config = dict(
    arch='convnext',
    model='sound classifier',
    dataset='struck, bounced, scraped and rolled objects made by modal synthesis',
    train_examples=78125,
    gain_aug_db=6,
    n_mels=40,
    hop_length=160,
    input='mfcc',
    spec_augment=True,
    win_length=512,
    targets=['action'],
    num_classes=5,
    norm='layernorm',
    hidden_act='gelu',
    mlp_ratio=2,
    inner_norm=False,
    subsampling=2,
    layers=16,
    width=192,
    kernel_size=7,
    mixing='mixup',
    loss='cross_entropy',
    init='kaiming_normal',
    residual_init='zero_last',
    optimizer='adam_atan2',
    learning_rate=0.0016,
    beta1=0.95,
    beta2=0.98,
    l1_shrink=0.01,
    max_steps=14700,
    batch_size=64,
    epochs=12.0,
    lr_schedule='cosine',
    final_lr_fraction=0,
    warmup_steps=290,
    weight_decay=0.2,
)
Rows from block 2 of a small sound classifier, named by matrix and row number. Rows with one number belong to one neuron. Each number is 128 + 24 x the weight over its row's rms, rounded and kept within 0 to 255. All counts start at 0. After the name is the row's rms in percent of the matrix's.
After each neuron's rows are labels from the 100 clips, of 14976, where the neuron reaches its highest value: "top examples" is what is common among them; "loudest" is the band of the loudest frequency at the time of the peak. Only what is clearly more common there than usual is listed. The data: struck, bounced, scraped and rolled objects made by modal synthesis. In brackets: how many of the 100, against the usual share in percent.
# fc1: MLP up (model.blocks.2.mlp.fc1.weight, 384x192), inputs 64-127
# fc2: MLP down (model.blocks.2.mlp.fc2.weight, 192x384, transposed), outputs 64-127

fc1.366 107 [121 110 154 128 111 171 147 125 125 117 130 144 128 113  99 128 147 100 105 131 148 143  92 151 147 121 125 135 137 123 136 129 145 139 189  94 129 132  88 105 133 134  99 133 160 124 149 122 120 119 109 105 129  87 175 128 133 160 148 143 108 127 158 128]
fc2.366 126 [124 120 142 128 153 102 157 183  96 127 122 113 139  90 132 166  93 128 136 134 131 104 132 115 133 128 155 128 132 124 164 122 133 126 158 107 134 122 129 170 146 160 130 135 127 130 126 110 123 129 129 134 158 120 160 178 157 147 169  89 133 128 131 128]
top examples: reverberation (92 vs 24.4); text has "room" (92 vs 24.4); text has "reverberant" (92 vs 24.4); repeated hits (61 vs 19.7)
loudest: 500 to 1000 Hz (49 vs 22.1)

fc1.376 088 [142 128 126  88  43 132 116 165 142 117 152 107 122 142 143 148 138  74 125 103 126  88 128 129  98 131 180 135 154 143 127 125 140 133 145 129 128 129  99 135 132 129 139 159 155 128  95 129  80 129 126 126 117 128 129 124 144 141 128  84 117  98 124 127]
fc2.376 096 [117  96 105  71 147 125 146 131 135 157 146 108 123 127 126 129 152 121 135 151 109 125  83 131  76 126 125 128 144 152 133 126 129 179 133 167 123 127 106 130 135 140 118 138 105 130 124 122 135 148 134 154 141 153 124 113 136 125 152 117 142 121 119 119]
top examples: pink noise (55 vs 8.6); rubber-like damping (54 vs 16.9)
loudest: 500 to 1000 Hz (48 vs 22.1)

fc1.233 090 [140 121 183 130  77 139 177 132 129 117 131 123 105 152 130 128 125 112 152 124 115 146 143 129 129  63  86 132 141 126 131 158 130 143 207 148 128 191 173 124 128 126 124 169 105 132 128 127 125 135 168 162 132 160 158 123 124 121 148 145 115  92 118 135]
fc2.233 105 [111 131 101 128 151 163 127 123  84 114 145 144 149 100 108 112 125 128 118 152 132 144 113 127 152 115 144 128 193 129 140 138 128 128 122 125 135 127 128 158 125  76 147 172 130 121 126 164 132 122 111 115 128 114 141  96 136 145 115 153 116 186 131 174]
top examples: rolling (56 vs 20.3); action: bouncing (44 vs 20.2); rubber-like damping (43 vs 16.9)
loudest: 500 to 1000 Hz (47 vs 22.1)

fc1.358 102 [149 122 114 157 121 104 130 125 189 109 139 130 112 108 127 121 133 169 104  98 162 121 131 129 128 128 142  98 128 129 121 110 126 175  76 146  61 127  86 128 152 116 142 131 106 123 117 127 133 123  98 127 143 122 134 129 147 117 150 119 205 156 128 129]
fc2.358 093 [ 60 126 114 141 101 133 143 116 128 105 131 187 126 130 125  95 137 110  96 132 115 137  79 128 127 128 111 106 157 112 127 132 154 124 108 130 133 126 132 123 121 125 128 129  93 127 127 128 121 101 113 132 112 123  97 101 103 108 147 149 127 163 125 153]
top examples: rolling (43 vs 20.3)
loudest: 500 to 1000 Hz (48 vs 22.1)

fc1.71 102 [152 117 140 154  84 129 147 128  89  61 122 125 180 128 108 126  83 123 128 136 141 128 173 131 136 127 133 128 147 172 114 117 136 122 157 108 177 131  90 118 113 127  93 140 152 124 133 115 126 118  83 128 101 131 151 117 127 129 156 143 126 129 122 108]
fc2.71 082 [143 150 113 128 127 111 135 125 101 137 119 157 123 224 150 110 138 118 124 113 135 144 126 105 127 123  92  97 132 115 187 128 104 128 129 127 145 152 135  89 133 140 116 135 166 123 139 137 124 120  88 143 122  77 125 116 131  86 123 173 155 117 129 134]
top examples: rolling (44 vs 20.3); clipping (25 vs 7.8); text has "clipped" (25 vs 7.8)
loudest: 500 to 1000 Hz (48 vs 22.1)

fc1.23 096 [172 101 123 113 147 130 129 129 131 107 122 157 111 142 128 150 150 128 102 123 147 132  80 129 132 127 143 124 134 128 172  90 154 169 147 108 116 149 129 132 193 100 114 136 148 105 114 130 126  74 119 130 167 122 148 126 122 108 179 167 106 130 128 128]
fc2.23 112 [141 114 131 124 176 128 169 170  78 132 140 141 140 128 155 140  74 132 118 123 157  86  89 125 130 111 107 126 148 131 138 118 142 126 140 106 158 120 127 114 132 175 123 158 124 132 124 119 128 114 127 133 141 142 135 171 117 115 136  82 136 127 158 156]
top examples: repeated hits (76 vs 19.7); reverberation (70 vs 24.4); text has "reverberant" (70 vs 24.4)
loudest: 500 to 1000 Hz (53 vs 22.1)

fc1.305 109 [120 134 144 101  89 137 128 194 172  89 124 117 130 127 130 137 128 107 121 118 132 130 164 128 124 124 157 139 147 105 129  67 137 114 125 111 141 138 101 123 119 132 128 124 147 120 110 128 106 164  78 131 101 128 115 104 150 130 130 133 116 110 153 109]
fc2.305 107 [118 127 129 124 122 111 142 152 124 100 133 108 124 126 125 120 169 109 128 133 109 125  42 124 111 141 121 133 128 128 134 128 141 139 156 124 148 138 134 141 153 158 116 129 139 125 111 115 139 124  99 183 125 119 128 125 131 134 138 121 176 102 103 144]
top examples: repeated hits (54 vs 19.7); rubber-like damping (45 vs 16.9)
loudest: 250 to 500 Hz (52 vs 19.7)

fc1.17 103 [158 126 128 122 159 124 140 127  99 126 152 146 152 123 126 123 143 133 118 121 140 120 119 125 129  92 125  95 128 136 120 127 128 122 169 181 130 143 152 168 132 154 128 125 142 112 134 133 128 127 128 142 133 185 145 128 126 144 151 126 153 130 128 113]
fc2.17 103 [129 134 150 126 159 143 152 124 130 123 149 115 127 132 131 133 167 233 116 130 129 140 136 163 106 140 120 126 136 152 121 132 129 140 126 136 169 128 134 130 125 133 132 145 185 163  96 116 127 130 130 125 129 195 148 124 145 134 127 131 120 131 133 128]
top examples: repeated hits (47 vs 19.7); plastic-like damping (36 vs 16.3)
loudest: 4000 to 8000 Hz (41 vs 4.6)

fc1.8 113 [130 104 165 128 155 123 127 128  97 135 110 131 123 128 124 101 112 163 115 147 148 124 137 132  85 132 126 108 177 112  92 156  94 117 120 128 125 127 126 124 110 195 155 133 147 110 110 130 130 187 128 115 124 117 117 125 127 107 134 104 142 130 115 128]
fc2.8 131 [ 74 126 111 111 120  96 118 122 123 148 131 132 119 124 128  87 154 123 124 101 128 131  99 127 102 110 108  61 182  89 121 123 119 144 100 108 134 131 152 126 129 123 127 113 126 119 123 130 123  93 119 152 124  86  82 129 152 151 183 134  74 120 137 159]
top examples: bouncing (53 vs 20.2); pink noise (30 vs 8.6)
loudest: 1000 to 2000 Hz (28 vs 7.6)

fc1.199 098 [203 135 181 131  83 125 113 161 158 134 128 135 129 104 126 132 123 116 127 126 144 134 138 121 137 126 115 136 157 128  99 124 113 165 145 129 139 145 124 111 121 124 149 128 163 112  82 125 123 106 125 124 120 128 140  95 128 115 102 126 130 100 111 110]
fc2.199 091 [145 136 134 128 156 162 126 122 136 126 139 135 124 105 104 111 122 121 143 139 127 148  68 130 130 128 134 173 121 123 140 132 129 124 131 164 123 150  61 130  89 120 115 128 129  87 109 108 125 128 110 156 120 149 142 107 101 131 145 137 136 126 127 127]
top examples: rolling (84 vs 20.3); rubber-like damping (40 vs 16.9); clipping (26 vs 7.8)
loudest: 250 to 500 Hz (44 vs 19.7)

fc1.74 102 [150 124 122 128 123 138 145 144  85 109 159 143 156 125 126 114 136 185 113 106 136 120 126 144 127  63  96  81 114 126 116  99  90 204 121 128 133 131 136 125 178 100 146 119 129  87 130 126 123 175 124 129 141 111 123  91 130 129 125 130 143 130 141 121]
fc2.74 118 [146 137 148 121 127 133 117 199  74 174 200 169 143 128 160 134 108 130  94 110 134 178 136 131 109 131 138 129 105 123  92 155 171 129 128 131 151 129 129 139 119 143 110 129 131 113 126 102 129 130 121 180 117 161 128 144 127 131 190 132 129 124 110 149]
top examples: steel-like damping (44 vs 16.5)
loudest: 500 to 1000 Hz (46 vs 22.1)

fc1.50 088 [131 117 127 109 120 125 163 135 117 122 127 125 110 135 140 128 131 126 155 129  89 157 128 127  94 129 138 160 125 130 131 146 125 127 151 129 124 185 154 118 169 127 151 122 110 124 116 134 131 142 142 132 150 135 161 124 126  81 126 154 133 125 133 146]
fc2.50 086 [114  79 127 150 127 195  89 125  76 123 128 123 137  96 124 121 116 128 139 155 139 129 106 127 130 124 141 141 121 154 123 114 129 128 132  83 117 121 146 122 101 141 141 135 149 180 149 128 136 135  72 127 120 128 126 123 127 111 132 130 126 173 104 143]
top examples: rolling (98 vs 20.3)
loudest: 500 to 1000 Hz (49 vs 22.1)

fc1.269 106 [136 118 128 110 143 141 129 126 126 111 182 182 179 131 129 121 146 130 118  91 151 116 118 152 137 122 130  89 137 124 125  95 119 153 117 125 135 121 132 131 120 112 139 111 133  43 129 113 125 156  90 110 135  73  90 126 147 154 150 114 156 132 138 111]
fc2.269 117 [127  83 109 128 128 129 109 192  58 137 135 131 138 153 201 121  91 118 132 112 129 128 200  99 127 105 134 100 120 105 137 115 116 122 128 133 127 125 138 110 131 133 128 129 128  52 139 103  94 132 122 154 123 151 134 148 129 131 181 129  79 129 136 133]
top examples: reverberation (61 vs 24.4); text has "room" (61 vs 24.4); text has "reverberant" (61 vs 24.4); text has "noise" (47 vs 17.5)
loudest: 500 to 1000 Hz (47 vs 22.1)

fc1.382 086 [125 160 131 129 149 129 122 125 113 135 130 131 142 136  92 132 128 123 130 128 130 126 119  87 132  87 113 109 125 141 124 129 128 143 136 203 130 140 174 128 119 127 136 129 144 130 136 112 158 129 140 147 139 157 147 111 127 148 123 131 147 124 138 124]
fc2.382 080 [129 164 136 144 146 120 152 135 129 124 132 126 125 142 126 130 130 190 127 127 137 129 124 137 115 130 127 127 144 128 128 142 116 130 123 137 150 133 124 133 125 126 127 137 128 165 125 117 112 128 117 128 126 152 139 141 129 132 108 108 110 120 169 129]
top examples: repeated hits (66 vs 19.7); rubber-like damping (56 vs 16.9)
loudest: 4000 to 8000 Hz (26 vs 4.6)

fc1.47 108 [122 144 155 141 131 104 123 120 139 100 120 133 123 106 128 123 165 164 125 107 178 129 130 136 106  85  93  98 176 115  90 143 121 173 116 128 127 127 129  67 127 148 129 132 152 101 128 112 130 147 131 119 138 128 127 127 136  86 119 123 158 146 133 130]
fc2.47 100 [137 117 120 144 119 105 132 132 124 146 119 132  77 122 111  79 128 128 120 125 128 134  99 114  58 108 101  89 129 127 136 125 125  70 127  94 141 124 117 101  68 148 120 138 120 100 129 129 126 121 112 128 122 119  83 125 126  75 127 117 114 153 121 128]
top examples: bouncing (88 vs 20.2); plastic-like damping (35 vs 16.3)
loudest: 500 to 1000 Hz (51 vs 22.1)

fc1.270 088 [191  75 123 162 123 132 158 120 114 116 144 182 127  98 124 144 172 153  75 128 128 145 101 133 123 122 121 105 129 133 132 100 147 218 148 124 133 135 126 126 153 113  91 112 133 117 126 127 141  91 113 126 169 124 173 128 131  99 178 136 130 127 127 128]
fc2.270 078 [138 124 128 122 137 132 160 160  39 129 123 139 127 126 144 126 100 116 104 137 146  97 101 133 133 101 126 124 150 124 128 117 141  97 154  60 137 124 127 129 128 148 112 175 130 128 133  88 102 121 122 123 134 128 143 162 145 127 146 115 134 129 139 148]
top examples: repeated hits (51 vs 19.7)
loudest: 500 to 1000 Hz (48 vs 22.1)

fc1.316 107 [150 135 147 126 159 119 128 127 117 129 144 128 136 124 119 128 159 124 132 121 208 128 130 110 115 111 128 113 129 128 114 128 117 122 169 133 127 128 160 129 131 146 119 122 133 126 132 125 124 132 132 138 136 179 132 102 128 134 129 129 133 105 139 102]
fc2.316 093 [130 152 139 137 141 117 144 128 133 103 129 118 154 129 126 131 129 229 135 134 135 128 128 147  99 132 137 115 134 147 132 127 129 136 119 165 128 128 132 132 128 129 141 129 127 164 115 112 126 129 125 131 113 134 144 120 130 129 138 125 117 114 176 129]
top examples: repeated hits (64 vs 19.7); rubber-like damping (47 vs 16.9)
loudest: 4000 to 8000 Hz (26 vs 4.6)

fc1.298 103 [122 142 116 117 131 101 181 128 126  84 126 125 177 102 128 111 135 138 132  85 133 141 134 134 132  99 102 112 125 125 118 105 126 166 123 169 130 119 131  61 144 140 125 120 121  46 132 135 102 196 124 124 145  88 126 126 153 144 128 158 163 138 130 132]
fc2.298 103 [150  76 127 115 127 130  89 128  96 127 187 176 127 161 127 119 122 100 112 106 119 128 127 132 159 129 104 136  68 117 128 113 110 127 129 150 128 132 125  89 107 150 134 127 180 125 134 137 127 128 140 124 124 120  98 126 123 108 125 155 131 132 108 147]
top examples: bouncing (54 vs 20.2); membrane (30 vs 12.6)
loudest: 500 to 1000 Hz (48 vs 22.1)